config = dict(
    arch='resnet',
    dataset='made-up road signs on poles',
    crop_scale_min=1,
    horizontal_flip=False,
    method='simmim',
    norm='batchnorm',
    depths=[3, 3, 3],
    avg_pool_shortcut=False,
    optimizer='adamw',
    lr=0.0033,
    eps=1e-08,
    steps=32100,
    lr_schedule='linear',
)
Rows from block 6, named by matrix and row number. Rows with one number belong to one channel. Each number is 128 + 24 x the weight over its row's rms, rounded and kept within 0 to 255. All counts start at 0. After the name is the row's rms in percent of the matrix's.
# convs0: first 3x3 conv, stride 2 (model.blocks.6.convs.0.weight, 144x96x3x3), inputs 48-59, a 3x3 kernel for each
# convs1: second 3x3 conv (model.blocks.6.convs.1.weight, 144x144x3x3, transposed), outputs 48-59, a 3x3 kernel for each
convs0.40 098 [115 114 128 135 130 120 123 151 146 139 145 127 118 125 135 132 105 142 109  85 118 131 131 136 134  98  84 112 155 119 118 143 124 122 145 150 142 129 162  85  88 120 103  92 131 133 151  93 144  94 122 154 148 147 106 128 150 127 146 148 114 145 137 136 117 151 118 104  89 114 129 139 130 117 126 113 118 119 146 119 109 139 154 126 102  95 110 118 102  90 114  69 109 113 156  92 152 164 151 117 100 115 131 120 149 141 121 122]
convs0.41 101 [132 143 125 125 135 153 122 127 129 139  89 105 102 113 144 119  93 110 122 118 132 122 138 163 114 136 161 134  90  66 141  86  75 133 127 126  99 139 182 135 144 173 134 106 134 102 119 133 123 104 149 106 127 134 122 102 162 119 136 230 115 124 175 159 168 138 136 161 116 155 145 113 120 143 173  86 119 161 159 108 130 128 127 121  97 116 118 121 119 126 127 139  54 116 131 112 157 128  94 108 121 131 111 104 138 121 124 154]
convs0.42 100 [135 122 133 127 141 148 115 127 133 145 135 103 127 115 127  83 102 119 101  92 102 165 153 139 157 129 136 121 119 144  70  54  51 101  52 105 143 164 123 150 152 118 115 119 118 116  99 109 111 124 109 123 126 140 174 177 152 123 127 151  97 113  99 151 109  81 140 132 116 158 155 107 126 102 143 146 120 120 142 117 137 103  81 105 113 117 116  80  84  86 132 134 124 119 140 142 133 149 134  84 124 112 120 136 130  65 131 142]
convs0.43 101 [139 134 127  84 109 122 100 159 116 152 140 142 172 166 110 134  57  98 121 103 105  48 137 101 143 176 124 129 107 118 103 121 135  98 117 148 140 123 124 119  98 120 168 142 160 155 150 129 170 143 178 100  79 121  99 111 122 127 165 112 196 111 128 137 158 119 111  98 138 135  88 139  65 132  61 160 135 110 151 166 122 116 139 141 109 152  95  87 146 127 119 144 115 126 124 139 112 124 106 128 125 161 162 121 128  82 105  86]
convs0.44 098 [134 122 132 129 123 123 126 127 135 147 165 154 153 132 113 147 129 133 132 137 137  73 125 163  84 147 164 151 121 103 144 129 117 151 113 139  44 136 154  97 150 153 120 126 156 129 138 134 105 126 124 114 131 133 135 110  97 149 102 121 109 138 145 142 135 174 148  89  83 158 138 129 139 152 160 109 153 151 136 129 129 110 112 108  51  69 106 120  76 127 125 118 109 124  80  37 151 112 104 108 132 120  93 146 143 115 139 127]
convs0.45 099 [177 178 195 151 139 148 117 131 129 133 117 135 114 100 122 140 136 149  94 128 128 131 176 126 129 118 126 107 153 164 128 144 159 158 137 172 134 124 104 125 132 127 132 129 133 131 104 128 112 119  95 150 163 125 145 168 165 165 188 149 146 159 142 109 138 128  99  58 128 152 191 161 134 102 112 116 104 135 126  98 138 138 135 140 119 108  90 115  89  89 125  83  75 120  80 118 148 153 163 135 140 127 117 143 119 110 124 125]
convs0.46 101 [119 115 120 119 121 107 114 135 111 162 133 150  12  98 171 120 132  64 131 110 120  97 101  84 163 125 103 140 150 129 137 119 103 127 104 114  93 102 134  85 123 146 140 120 133 123 126 136 126 116 131 110 110 122 124 120 125 110 149 144 120 127 153 115  98  79 127 147 195 177 149 109 124 123 146 152 153 135 122 109 118 141 120 139 137 135 127 153 147 157 124 132 127 156 144 128 132 130 112 132 147 167 100 149 129 141 128 118]
convs0.47 102 [131 130 125 133 117 121 119 130 134 151 127 127 170 132 136 147 154 162 157 167 152 194 161 160 117 143 130 122 119 123  99 105 132 106  78 126 103 143 117  94  99 113 110 116  82 134 139 143 145 112 131 115 125 124 120  89  99 132 116 114 101 102  95 153 103 130 144 110 119 152 106 114 132 103 124 145 134 134 184 140 150 147  95 109 161 133 104 155 164 113  98 107  79 125 118  89  88 123  79 153  61  76 134  81  95 144  88 129]
convs0.48 102 [132 138 143 142 115 164 138 105 145 135 143 165 147 103 134 138 128 129 180 133 130  84 118 121 119 132 127 149 158 175 142 139 134 132 129 120 128  90  88 108 113 119 120 127 104  89  83 120 108 119  72 113 135 150 124  89 157  98 115 125 115 129 109 129 125 109 148  94  87 128 116 113 152 158 158 107 156 159 136 137 136 130 122 151 136  90 122 136  65  92 133 134 137 125 101 107 111 113 105 158 138 147 119 101 111  57  89 115]
convs0.49 103 [126 123 130 128 155 113 103 113 105  78 151 112 159 147 184  87 158 137 127 117 136 129 108 128 126 104 114 148 135 150 111 146 101 143 155 140 160 116 103 130 127 104  87 102 120 130 125 117 120 124 131 159 165 161 120 102 133 108 139 145 146 135 152 165 145 117 173 197 139 169 171 105 122 125 116 117 134  94 140 138 147  99  93 108  89 126 109 105 106 108 114 120 164 114 126 128 137 117 136  62  94 130  96 143 136 103 118 137]
convs0.50 103 [137 155 124 139  84 100 135 126 109  44 104 100 169 191 138 129 110 143 113 113 126  82  80 131 143 137 100 124 140 129 129 112 159 132 126 137 143 146 159 147 111 138 148 115 126 114 104 128 115 104 115 120 124 132 154 174 132 150 158 137 134  93 116 144 168  96 152 186 100 122 102 137 158 124 121 136 130 129 116 123 123 136 140 131 166 111 102 129 111 120 146 118 124  89 104 154  64 134  87 116 119 119 108  97 119 107  92 118]
convs0.51 100 [111 151 125 121 153 139 177 122 108 121 150 149 113 150 133 124 133 141 130 148 138  87 112 137 121 135 140 109 116 109 111 140 127  99 132 127 128 136 121 157 181 150 112 139 140 161 138 139 129 120 132 141 149 143 117 135 140 106 127 141 124 133 148 135 146 133 105 113 120 119 152 115 117 151 121 124 116 124 201 105 133 153 132 141 199 108 117 172 120 131 116 134 129  73 114 129  85 130 144 135 148 131 166 113 135 192 128 120]
convs0.52 100 [112 126 126 108 122 165 119 145 153 116 124 105 138 143 117 131 123 101 171 156 118 145 120 121 161 156 151  92 107 107 110 115 126 156 134 156 114 139 149  61  74 129 103  98 103 162 148 133 114 128 109 113 112 114 152 161 107 145 111  82 109  74  99 133 108 125  90  95 117 133 147 107 159 112 124 153 144 110 158 136 134  90 141 159  60 132 154 124 101 138  95 113  90 111 107 115  94 125 101  84 102  86 115 162 121 144 142 150]
convs0.53 103 [157 116 145 152 131 133 136 126 123 178  69 165 130  88 156 123 137 128 116 106 138 149 145 162 130 123 145 123 119  86  89 117  99 123 102 108 172 173 153 152 154 136 100 135 110 137 101 127 164 143 157 151 161 135 139 155 137 126 150 120 102  97 105 153 149 187 102  34 115 144 159 127 158 162 172 138 154 154 144 127 104 111 132 116 145 105 123 143 139 149 105 148  79 121 141 119 129 111 117  81  94  82 127 119 159 110 117 114]
convs0.54 100 [116 136 119 125 115 136 136 141 153 145 130 181 127 130 115 129 117 138 150 181 200 140 143 169 117 116 157 114 109 124 141 124 130 146 107 138 109 147 137 135 141 144 111 106 125 143 117 195 122 113 115 137 172 138 143 190 174 134 145 139 135 142 114  97  87 135 138 117 113 140 157 143 137 153 103 142 148 108 129 111 130 110  86  71 112 128 152 139 147 121 165 236 213 116 121 136  98 107  83 175 203 134 118 121 141 118 119 111]
convs0.55 101 [117 138 128 114 148 136  95 139 119  80 145 120 147 140 117 112 135 151 118 115 154  93 139 142 116 110 130 161 120 133 130 119 153 150 123 163 146 115 162 158 132 123 180 120 120 170 135 128 182 121 120 150 148 123 139 171 159 206 164 120 163 151 143 123 124 138 108  95 141  99 130 146  79 128 132 130 118 126 115 112 148  75  93  92 137 131 125 107 135 152 124 143 105 172 138  98 147 129 117 134 160 102 178 144 113 133 142  91]
convs0.56 101 [144 131 132 101  99 132 139 122 126 110 118 136 111 131 115 124 125 127 194 147 136 107 103 129 130  97 123 119  74 116 109 101 126 168 126 119 101 108  92 116 110 116 124 135 153  95  84 112  97 120 130 145 156 156 112 114 156 125 128 141 128 117 130 101 152 175 116 122  96 135 169 126 158 127 142 120 134  93 141 114 139 177 148 132 137 115 142 138 103  94 145 141 149 122 125 110 133 133 124 182 175 146 122 125 131 107 113 118]
convs0.57 102 [135 108 145 164 132 112 126  77 125 160 102 141 163  84 180 111 186 131 145 120 129  85 134 105 120 113 122 122  94 145 124 117 131 181 130 123 131  91 137 119 142 132 116 112 133 105 107 125 125 130 143  90 106 108 118 125 169 123 152 151 136 128 121 103  94 103 163 142 146 134 143 104 126 145 118 170 125 112 124 150 120 156 131 154 143 163 130 119  77 118 130 148 143 107 132 156  96 100 156 150 163 135 159 152  89 118 105 106]
convs0.58 100 [116 134 163 139 149 139 149 141 147 111 143 144 108 140 116 133 176 158 119 148 143 131 112 118 116  70 100 157 174 157 145 108 122 110  79 110 121 116 126 132 117 110 121 105 132 111 138 127 115 118  74 112 112 106 120 115 118 133 158  85 119 134 110 136 160 139 155 133 105 144 172 158 123 113 134 147 126 107 125 112  97 125 161 140 107 145 126 139 131 143 135 137 133 123 123 132  96 135  85 105 134 104 126 117 128 146 154 136]
convs0.59 102 [127 155 200 109 122 141 112 101 120 140 165 148 130 139 121 135 119 148 163 164 192 105 131 109 118 146 123 129 128 156 105  91 112 128 133 120 157 150 137 123 104 174 146 130 117 127 158 145 148  98 117 127 116 129 102 112 134 137 103 132 147 153 146  84  92 101  86 111  92 148 168 141 149 120  96 182 179 148 115 115 109 107 121 178 100 136 125 108 110 115 176 157 138 118 135 124 128 125  72 103 138 161 137 147 132 134 114 108]
convs0.60 100 [147 128 135 147 146 132 140 121 109 102 133 158 146 137  78 135  98 146 129 139 121 151 131 115 118 143 106 114 114 111 120 142 138 127 137 103 133 145 144 136 154 149 141 135 137 153 136  91 169 114  62 153 128 101 150 147 107 138 119 138 123 141 138 119 149  93 126 152  49 129 160  77 123 118 110 132 129 121 143 147 131 129 130 155 134 130 163 110 146 183 100 129 141 128 126 122 115 126 112 150 130 121 116 136 176 125 136 174]
convs0.61 101 [136 132 170 140 148 146 106  98 114  84 143 115 115 126 147 104 134 137 111 102  98 105 117 108  96 130 135 118 121 154 131 124 161  99 127 139 150 121 106  76  71 112 102 139 140 133 148 114 174 185 143 144 144 109 106  80 169  59 100 129 119 134  78 116 144 108 175 151 136 117 132 139 110 135 125 126 109 148 140 144 132 120 133 137 122 112 132 121 132 110 109 125 122 155 129  91 131 125 124  90 143 109  99 109  78 142 119  74]
convs0.62 100 [115 128 142 115  83 126 114  99 124 102 220 128 125 128 189 131 123 122 113 100 134 114 113 127  97  94 122 135 138 182 157 138 154 141 121 124 124 107 130 114 104 128 126  79 118 132 167 146 114 117 101 121 131 104 107 131 129 106 132 106 106 117 114 126 152  92 140  87  96 140  89 145 118 108 107 148 119 123 119 115 122 121 122 116 126 119 103 135 127 128 107 136 121 136 127  99 128 147 109  90  86 123 130 110 122 128 125 122]
convs0.63 100 [114 119 107 140 147  71 153 114 110 170 134  92 128 125 156 145 139 108 147 116 114 130 120  90 175 100  56 145 144  99 130 121 135 148 111 148 136  93  96 151 132 128 157 115 125 163 113 137 188 174 147 159 148 115 119 142 164 140 124 145 121 126 119 135 103 140 147 110 167 136  90 117 144 149 153 197  99 141 160 119  71 138  96 133 155 140 157 121 117 146 153 104  98 136 122 144 148 138 127 116 157 158 120 171 173 138 144 115]
convs0.64 102 [120 138 141 123 145 157 138 126 141 150 143 156 141 136 145 112  93  96 128 119 145 103 118 141 117 149 150 135 149 140 163 157 129 102  96  69  93  95 124 103 112 123 130 133 137 153 154 100 158 108 114 114  58  96 120 128 110 133 105 127 135 141 153 153 172 148 156 139 143 111  97  57 144 118 124 147 134 124 136 146 109 132 148 144 137 141 120 135 143  76 106 106 121 100 125 160 133 165 201 127 126 124 123 115 128 130 109  83]
convs0.65 096 [210 243 255 130 109 140 100  91 107 132  92  58 132 135 120 155 123 127 127 132 178 131 121 108 135 117 107 130 138 184 140 132 149 112 109 125 130 139 141 133 123 132 106 128 102 135  99 157 103  81 124 106  84 108 134 103 111 145 133 140 126 126 129 140 119 104 119 130 114 124 130 126 129  81 107 109 101 120 131 136 128 126 183 221 121 104 129  88  97 108 120  55  44 138 117 122 160 144 157  97 148 226 140 131 134 124 134 142]
convs0.66 101 [139 114 136 118  91 109 124 118 133 134 119 122 128 115 113 158 102 125 156 128 149  89  83 129 168 114 104 145 168 142 106 169 148 137 167 129 128 127 134 177 106 144 144 126 103 131 117 118 135  97 112 135 138 123 127 142  98 102  72  56 109  95 128 170 160 160 167 131 139 163 154 142 122 120 160 117 127 161 142 138 170  91 117 122  79 121 145  99 106 145 124 117 154 158  92  68 140 114 128 118 165 117  92 177 154  99 150 113]
convs0.67 103 [120 140 132 128 120 129 123 140 115 106 133 115 145 125 155 134 144 174 115 155 153  90 130 107 121 138 136 106 139 153 113 126 153 125 148 131 138 117 161 124  87 124 126 133 104 160 121 145 132 128 174 165 170 141 110 103 116  85 113 106  64 104 122 161 154 156 140 138 147 122 120 110 123 106 124  98  65 105 149 106 176 123 148 120 131 130 104 117 107 119 123 152 114 139 197 160 114 154 143  88 108 148  85  77 129 103 110 141]
convs0.68 099 [130 119 138 110 128 161 145 115 140 127 115 125 151 134 142 134 132 134 132 147 139 147 143 146 112 121 137 166 137 123 117 134 153 141 119 106 146 205 120 143 179 144 121 118 148 134 139 129 121 124 162 125 116  93  70  82 138  95 119 101 151 145 115 118 157 177 158 109 163 114 111 102 156 163 162 183 185 150 126 104 136 100 141  93 105  98  79 113 110  97 150 134 139 118 110 137 128 119  90 113 125 164  93 131 106  70  88  85]
convs0.69 100 [141 129 141 124 129 135 144 128 114 128 135 134 157 136 134 147 137 138 111  74  89 172  98 141 116 115 115  90 121 134 124 122 168 125 150 120 125 103 144 142 139 134 139 142 171 151 121 122 110 115 123 137 139 119 179 145 143 178  95 118 116 104 154 144 150 146 134 118 109 147 158 130 138 158 106 133 120 137 113 124 132 112 136  94 124  98 148 166 129 135  76 120 103 118 152  86 106 131 132 185 137  92 206 143  73 148 118 124]
convs0.70 095 [137 138 152 145 130 150 104 113 111 131 136 148 107  99 115 119 141 115 131 135 130  94 169 136 120 142 157 115 140 131  90 112 151 112 111  98 111 110 119  67  86 133 139 169 117 133 150 139 163 154 159 161 127 116 113 125 137 121 145 143 128 116 120 127 139 146 121  86 137  99   0  95 159 136 145 130 146 141 132 132 124 138 133 131 167 141 139 131 111 123 130 122 128 134  95  88  50 153  90 132 115 124 160 140 149 113 136 149]
convs0.71 099 [169 127 136 137 117 153 150 111 107 113 161 154 151 178 115 158  88 147 115 107 143 106 151  96 104  76 101  84 124 128 123  99 150 115 135 158 113  80 148 116 143 126 140 104 136 130 128 110 115  71 108 124 143 135 121 135 130 145 167 128 102 124 141 107  79 111 122 142 122 167 101 130 179 140 107 113 158 135 181 126 126 140 120 125 119  97 110 151 136 144 138 151 159  82 139 162  91 120 136 145 163 139 151 164  93 150 135 104]
convs1.40 097 [132 112 126 133 120 121 111 116 115 144 113 128 150 125 112 122 154 128 129 139 122 148 116 126 135 167 134 120  85 104 110  89 115 145 130 138 114  84 159 132  97 137 122 157 129 112 118 136 159 130 149 153 141 133 128 117 126 120 116 139 126 109 152 138 125 130 124 108 114 110 154 130 135 134 122 132 124 126 143 111 135 119  89  76 144 166 181 108  67  41 136 126 141 159 124 112 123 154 118 119 124 121 151 113 113 136 130 122]
convs1.41 130 [144 128 127 120 124 119 137 124 110 130 117 109  90 109  97  95 111 115 137 131 118 151 153 115 124 144 117 130 147 154 159 241 152 132 174 171 135 137 126 116  98  84 134 159 115 133 137 149 125  84 149 123 102 151 110 111 114 125 140 147 128 143 123 126 139 110 114 137  47 140 121  94 133 126 127 119 130 119 118 137 121 131 138 138 131 136 124 122 149 140 125 138 151 140 137 178 119  87  50 130 106 116 127 170 130 102 137 141]
convs1.42 126 [117 130 134 129 128 131 120 127 133 149 145 122 144 143 125 138 124 112 137 130 154 133 145 143 116 109 150 131 144 107 137  87 128 152 164 117 123  98  92 127  80 103 102 105 114 132  94 119 120 116 135 113 118 118 132 151 146 140 138 143 129 140 108 117  92  86 106 123 100 146  92 119  98 137 110 139 130 134  98 138 125 131 123 127 153 119 150 124 145 128 117 164 144 185 102 137 107 154 160  89 112 101 118  95  88 127 138 147]
convs1.43 108 [117 127 125 126 129 119 124 129 142 129 119 110 147 127 126 160 147 146 137 118 157 129 114 149 135 150 131 137 163 120 136 143 137 131 152 142 134 137 172  93 109  78 126 139 126 142 165 127 136 119  74 157  72 159 132 139 143 138 132 153 116 105 119 141 119 128 118  96 122 130 135 134 130 141 121 122 136 126 111 137 144 117 158 136 130 144 145 156 169 162 157 178 157 120 145 125 136 146 198 159 121 113 154 103 131 129 146 139]
convs1.44 124 [131 131 123 128 137 129 132 130 118 122  80  64 162 111  45 148 113  73 112 150 118 140 132 137 123 123 126 129 122  97 112 165 114 134 111 113 102 128 142 111 172 149 126 126  89 139  92 106 137 128 107 124 102 114 140 122 128 122 146 138 121 118 135 139 142 125 120 139 153 125 136 165 124 132 149 107 127 156 109 114 142 142 125 139 125 128 133 125 156 162 136  98 114 130 143 136 130 157 152 133 118 103 134 150 127 105 137 125]
convs1.45 088 [133 148 125 138 128 129  98  70  80 128 171 138 124 151 150 131 152 135  99  96 134  83 143 128 126  73 136 147 130 132 117 143 138 121 119 125 138 159 151 142 123 121 151 142 112 131 151 137 116 103 143 117 100 145 130 123 117 129 128 128 129 168 134 165 107 131 155 132 148 146 121 119  94  88  89  96 115 111 108 133 131 164 188 141 141 158 144 127 169  83 114 121 145 116 126 130 107 168 150 171 126 119 135  98 136 145 137 142]
convs1.46 098 [128 126 127 120 123 128 123 117 123 109 116 151  26  83 137 117 104 115 121 112 144 141 121 141 131  75 131 136 152 133 131 100 147 123 130 138 118 141 123 136 127 125 136 143 139 128 139 150 146 144 172 188  81 148 114 137 142 127 145 121 135 122 156 123 106 106 113 202  93 143 124 110 113 136 150 107 118 198 115 119 173 151 124 134 127 154 150 114 122 114 153 122 159  87 108 136 146 153 113 171 108 162 111 131 120 137 121  94]
convs1.47 110 [136 135 139 121 124 126 127 129 135 112 123 125 120 120 115 117 128 100 120 138 131 150 154 137 121 136 131 146 138 118 151 103 150 132 150 143 115 103  95 142  61 121 115  66 156  99 112 130  64 181 127  81 134 156 132 151 127 139 157 175 114 131 134 142 112 141 111  91 113 100 108 101 129 115 127 147 144 132 148 133 118  93 131 142 142 148  98 182 132 140  97 111 146 103 116 147 144 154 152 112 155 103 141 109 121 129 147 111]
convs1.48 108 [123 118 114 127 114 127 116 121 134 102  95  98 109 133 132 156 134 137 178 140 155 134 109 131 111  87 161 127 148 130  95  83 129 107 111 102 125 150 139 119 165 123 127 138 162 144 118 135 119  74 122 134 133 128  55 100  89 122 137 118  77 109 114 123 127 120 128 135 117 142 140 153 169 132 166 117 139 146 115 120 106  75 103 114 170 203 228 133  93 108 115 154 148 174 143 202 145 113 110 105 121  94 184 145 192 148 101 121]
convs1.49 122 [109 113 125 133 132 133 126 145 129 162 255 242 250 255 255 251 255 255 147 121 117 133 155 119 123 135 141 135 128 128 114 116 114 111 116 129 119 134 129 148 107 123 165 140 112 135 117 116 117  96 186 100 142 183 122 133 140 119 131 121 142 129 101 108  94 106  96 117  99 122  66  83 115 125 125 142 140 136 121 112 112 122 121 133 144 136 143 118 135 145 123 124 120 126 146 132 131 154 140 119 134 128  95 115  93 117 120 137]
convs1.50 107 [121 118 135 123 134 137 123 133 135  94  86 108 111  94 158 112  71  93 132 144 130 124 142 144 117 125 110 126 146 133 145 131 126 135 143 153  85 149 127 105 111 119 127 146  90 182 116 137 158  93 154 156 119 130 165 142 142 164 108 123 169 111 167 129 136 132 152 157 113 126 109 108 115 113  86 132 112  93 111 110 109 206 180 130 154  52  55 155 208 147 133 146  94 127 199 153 109 113 102 166 112 139 120 123 134 140 116 122]
convs1.51 077 [124 137 124 195 133 118 177 143 192 122 131 124 120  98 107 113 125 140 152 160 161 121  95 130 104 130 100  97 126 172 117 121 155 132 122 143 126 116 130 140 137 129 111 128 141 140 137  97 162 136 129  93 146 151 110 100 180 126 152 139 117 145  99 137 106 107 108  95  76 136 133 110 138 126 118  95 148 129 111 137 125 137 136 104 142 169 184 132 126 126 130 109 151 148 134 115 104  80 140 117 128 126 135 127 109 122 130 125]
convs1.52 101 [135 107 110 129 122 135 120 104 115 127 111  93 118  84 105 119 126 130 124 115  96 143 139  94 130 105 103 132 117 111 137 138 146 138 134 145 131 112 174 155  95  77 139 130 112 121 110 172 118  89 142 103 146 159  90 117  40 128 120 100 148 117  72 137 113 109 122  94 104 128 145 119 112 138 145 139 118 123 110 132 113 137 100  96 151 142 123 198 117  99 132 105 108 149 170 119 112 170 133  98 173 143 134  85 100 119 111 126]
convs1.53 106 [111 121 110 131 119 130 135 120 120   7   0  32  52 108  99  32 122 114  93 143 114 132 144 111 109 117 150 135 166 120 139 131 134 126 123 109  96 154 142 116 131 105 113 142 134 153 172  85 141 161  97 150 146 124 137 126 162 125 112 154  91 124 133 124 182 176 148 194 166 134 166 159 148 130 127 129 129 126 133 119 131 138 107 124  82  86 102 114 146 119 130 131 128 147 137 142  96 115 133 139 143 124 107 178 184 122 146 112]
convs1.54 079 [151  93 133 118 154 136 127 141 133 135 119 138 146 144 142 136 104 145 122  88  70 138 121 129 141 137 117 139 114 124 134 118 124 118 135 132 124 119 161 123 140 174 129 115 179 126 114 127 112 134 127 132 155 130 115 137 145 136 134 122 118 135 129 131 132 127 129 139 156 109 118 121 160 142 151 118 130 124 132 143 117 135  98 134 132 103 137 124 193 136 150  98 130 123 120 123 142 100 149 112 130 122 142 121 102 151 142 104]
convs1.55 088 [124 135 118 123 126 137 116 124 134 115 113 129 110 115 145 124 141 165 121 114  90 129 141 115 127 137 110 127 121 148 147 143 141 134 136 135 110 110 142  96  96  68 111 116  86 144 113 113 106  99  87 133  93  90 151 130 115 167 112 161 157 151 128 134 130 110 124 138 135 115 124 122 191 143 142 126 130 109 150 126 126 106 111 121 127  94 163 139 147 122 119 113 108  91 121 167 101  86 162 172 110  67 121 108 125 120 118 103]
convs1.56 075 [161 101 176 126 140 124 158 161 104 146 139 146 121 123 124 109 130 142 193 189 145 132 118  94 158 129 118 122 120 153 124 119 131 133 184 147 130 120 120 118 129 107 143 134 125 100 131 136 129 137 151  96 143 160 125 137 140 123 121 123 125 159 126 125 139 121 122 149 141 120 146 123   0   0   0  76 116  81 106 147 131 145 126 138 126 124 122 158 136 114 129 162 101 121 127 149 133 171 118 131  75 118 131 102 102 169 117  77]
convs1.57 111 [118 127 129 135 135 154 110 137 128  91 111 135 115 188 128 113  91 109 111 117 144 130 117 154 126 153 122 122 141 134 121 169 117 127 151 118 109 116 118 102  61 154 109  84  77 117 110 135  86  12 101 115 114 112 178 140 127 126 106 142 117 142 165 141 111 101 130 194 173 119 114 137 128 113 142 134 106 119 121 156 137 131 135 113 110  76 152 146 160 158 143 116 154 118 101 142 117 147 107 137 113 122 126 137 125 125 116  78]
convs1.58 095 [120 140 136 125 123 124 143 177 142 115  80  93 112 107 117 126 154 128 112 184 141 149 188 142  78  74 128 135 137 145 151  93 161 148 130 148 124 146 149 121 119 159 136 140 127 148 123 136 128 135 127 145 141 142 124 114  86  93 129  97 124 183 140 136 139 113 120 227 146 119  95  93 128 115 100 120  93 101 176 139 175 132 144 144 110 166 135 158 190 148 115 150 115 114  57 120 153 192 213 161 146 127 155 136 136 164 121  99]
convs1.59 093 [148 217 118 101 143 136 132 122 140 130 141 137 130 148 123 145 108 153 140 130 163 120 115 134 120 113 124 122 112 147 163 140 127 151 145 150 131 162 167 134 138  87  83 121  99 103 120 144 147 130 154  74 127  91 136 150 122 132 117 138  62 137 143 120  95 171 145 128 122 138 106 134 108 145 149 118 139 130 121 137 105 102  97 125 126 114 106 118 110 110 134 101 133 155  99 118 176 113 117 120 170 160 107 101 136 126 130 143]
convs1.60 083 [142 111 135 123 124 132 129 129 128 163 134 139 133  94 113 145 132 157 112 109  99 127 127 129 107 113 140 132 132 132 119 124 124 153 141 130 145 112 149 100 123 135 127 116 150 135 137 164 131 143 164 142 125 156 143 153 147 146 155 105 136 148 111 126 129 143 108 170 115 121 143 134 130 122   0 154 117  12 121 102   0 132 131 114 170 148 133 150 124 119 136 123 109 168 150 108 135 144 108 136 155 138 113  99 126 137 130 148]
convs1.61 108 [122 135 124 133 126 134 126 130 129 120 124 141 117 163 171 124 162 132 132 113 143 121 126 137 108 105 136 132 156 130  93   0 170 140  93 139 106 128 119 129 131 113 137 135 122 120 141 132  96 101 150 108 103 163 103 167 110 110 181 126 139 140 120 144 137 147 125 105 211 131 135 100 130 141 138 125 147 136 104 137 119 126 113 124 126 148 139 141  89 106 117 125 133 117 122 106 154 144 163 155 152 160 174 114 126 122 124 167]
convs1.62 102 [125 137 121 125 137 128 129 138 115 118 144 139 132 144 147  52  16 100 101 123 121 140 141 131 146 121 116 131 129 142 149  50 132 110 106 114 142 139 120 145 169 161 116 144 160 113 149 144 131 139 156 184 133 153 130 121 128 116 112 132 107 178 132 127 120 142 141 133 155 135 170 151 132 180 139 131 146 141 137 142 141 126 141 138 123 118 132 129 126 142 120 121 123 132 101 116 137 143 118 142 169 142 131 135 137 108 107  72]
convs1.63 092 [131 131  99 136 134 120 132 149 137 120 127 109 129 150 161 129 116 111 117 149 129  88 104 165  96  40 128 108 140 135  84 184  72 117 105 127 115 156 105 105 128 151 120 139 116 115 143  83 121 135  99 143  92 143 162 155 134 137 151 150 125 101 174 116 123 134 112 125 190 110 134 134 120 106 114 179 133 132 126 131 141 136 131 111  97 139 119 144 149 132  95 116  88 102 113 118 137 105 108 125 130 150 152 134 111 146 144 148]
convs1.64 087 [142 112 145 134 127 148 100 118 103 130 124 139 140 134 126 144 116 127 117 101 138 130 113  98 114  85 136 173 150 124 132 106 131 118 116 127 126 147  95 123 122 138  90 109 148 130 117 101 111 112 109 142 164 136 122 140 108 141 114 134 136 126 132 116  97 113 128 137 138 132 124 110 137 136 119 124  95 101 115  93 124 130 158 129 167 154  99 153 109 128 144 129 141 107 115 132 164 150 143 132 146 135 109 129  96  84 106 130]
convs1.65 065 [146 255 134 126 108 119 104 226 133 117 104 143 127 110 132 156 153 151 152 108 169 116 105 128 140 140 139 135 154 129 132 124 128 172 107 132 139 118 129  96 121 147 142 128 141 146 123 130 127 127 132 111 132 153 129 127 136 116 110 119 173 162 103 141  88 128 133 138 115 101  91  76 119 126 130 111 131 111 114 118 112 147 122 125 117 119 127 115 161 101 157 138 147 137 135 146 138 148 123 132 126  90 153 140 119 123 113 144]
convs1.66 119 [134 121 117 121 139 132 126 132 132 126 110 129 111  98 166 116 111 131 134 152 138 139 133 145 129 119 135 173  84 134 125   5 144 120 147 121 123 141 129 141 105 182 130 152 131 132 103 107 127 114 133 135 104 131 113 116 122 103 110 111 114 135 136 126 104 168  89  88 188 120 123 131 128 135 144 128 145 108 110 121 113 109 112 147 120 109  95 118 131 164 141 134 153 129 121  46 145 159 206 117 107 157 126 122 106 116 118 125]
convs1.67 098 [120 153 127 134 108 145 131 143 132 110 150 140 196  90 146 121 143 130 149 163 146 108 140 143 140 139 138 117 108 142 110 146 121 119 117 114 126 114 133 127 102  89 161  99 126 130 104 152 104  94 125 131  81 137 113 150 149 122 132 145 163 147 121 118 134 157 148  96 157 119 123 129  75 101  67 103 119  84  74  93  60 111 163 128 144 149 123 122  84 101 102 118 129 149 163 133 118 171 143 126 144 119 111 111 122 103 127 109]
convs1.68 119 [122 142 128 122 125 132 148 131 123 125 118 176 140 129 123 126 138 125 134 132 143 116 115 129 148 132 109 127 117 153 144 124 127 149 139 131 149 148 165 138  95 132 160 147 132 155 132 155 151  95 158 117 115 138 137 119 171 152 172 204 125 152 123 138 108 113 142 227 130 147 147 108 151 133 132 142 124 142 118 131 123 118 122 122 124 165 117 123 140 111 124 130 130 139 150 131 108 143 131 127 173  99 141 157 126 119 110 120]
convs1.69 107 [126 138 117 128 112 128 110 132 135 128 131 130 108 123 134 122 126 123 111 133 136 120 150 154 154 102 142 142 139 138 145 138 143 135 123 123  97 111 128 101  87 124  98 119  99 111 131 168 108  97  71 135 180  63 159 141 138 156 128 154  99 145 145 129 110  87 120 126 118 141 116  92 137 137 117 126 139 123 132 117 137 119 117 107 105 145  83 135 109 114  99 117 120 119 100 160 122 120  79 162 133 121 139 111 133 143 145 128]
convs1.70 089 [122 131 138 129 147 156 124 168 120 141 129 130 121 155 120 130 123 124 132 160 122 131  54 159 124  45 123 117 146 139 110 132 103 121 108 113 122 121 144 108 146  77 132 134 136 140 126  98 136 133 146 105 158 130 115 142 121 101  86 127 141 127 122 112 144 130 127 113 107 136 140 140 125 121 142  94  97 123  93 100 129 123 169 168 110 115 111 121 128 161 116 141 135 128 174 175 131 115 119 132 131 134 162 139 115 124 102  97]
convs1.71 098 [132 124 120 132 119 133 106 117 144  86 130 125  94 117 130 114 119 117 121 134 126 121 128 152 129 146 124 132 137 123 143  89 128 114 144 129 110 134 144 112 167  82 118 131  36 137 165 155 123 128 130 170 127 129 139 117 117 117 135 147 121 112 157 151 144 113 163  71  59 143 140  82 198 161 174 143  96 122 140  81 119 100 104 127 124 181  93  78 170 157 129 143 156 113 135 147 161 144 106 118 160 139 147 156 172 132 160 108]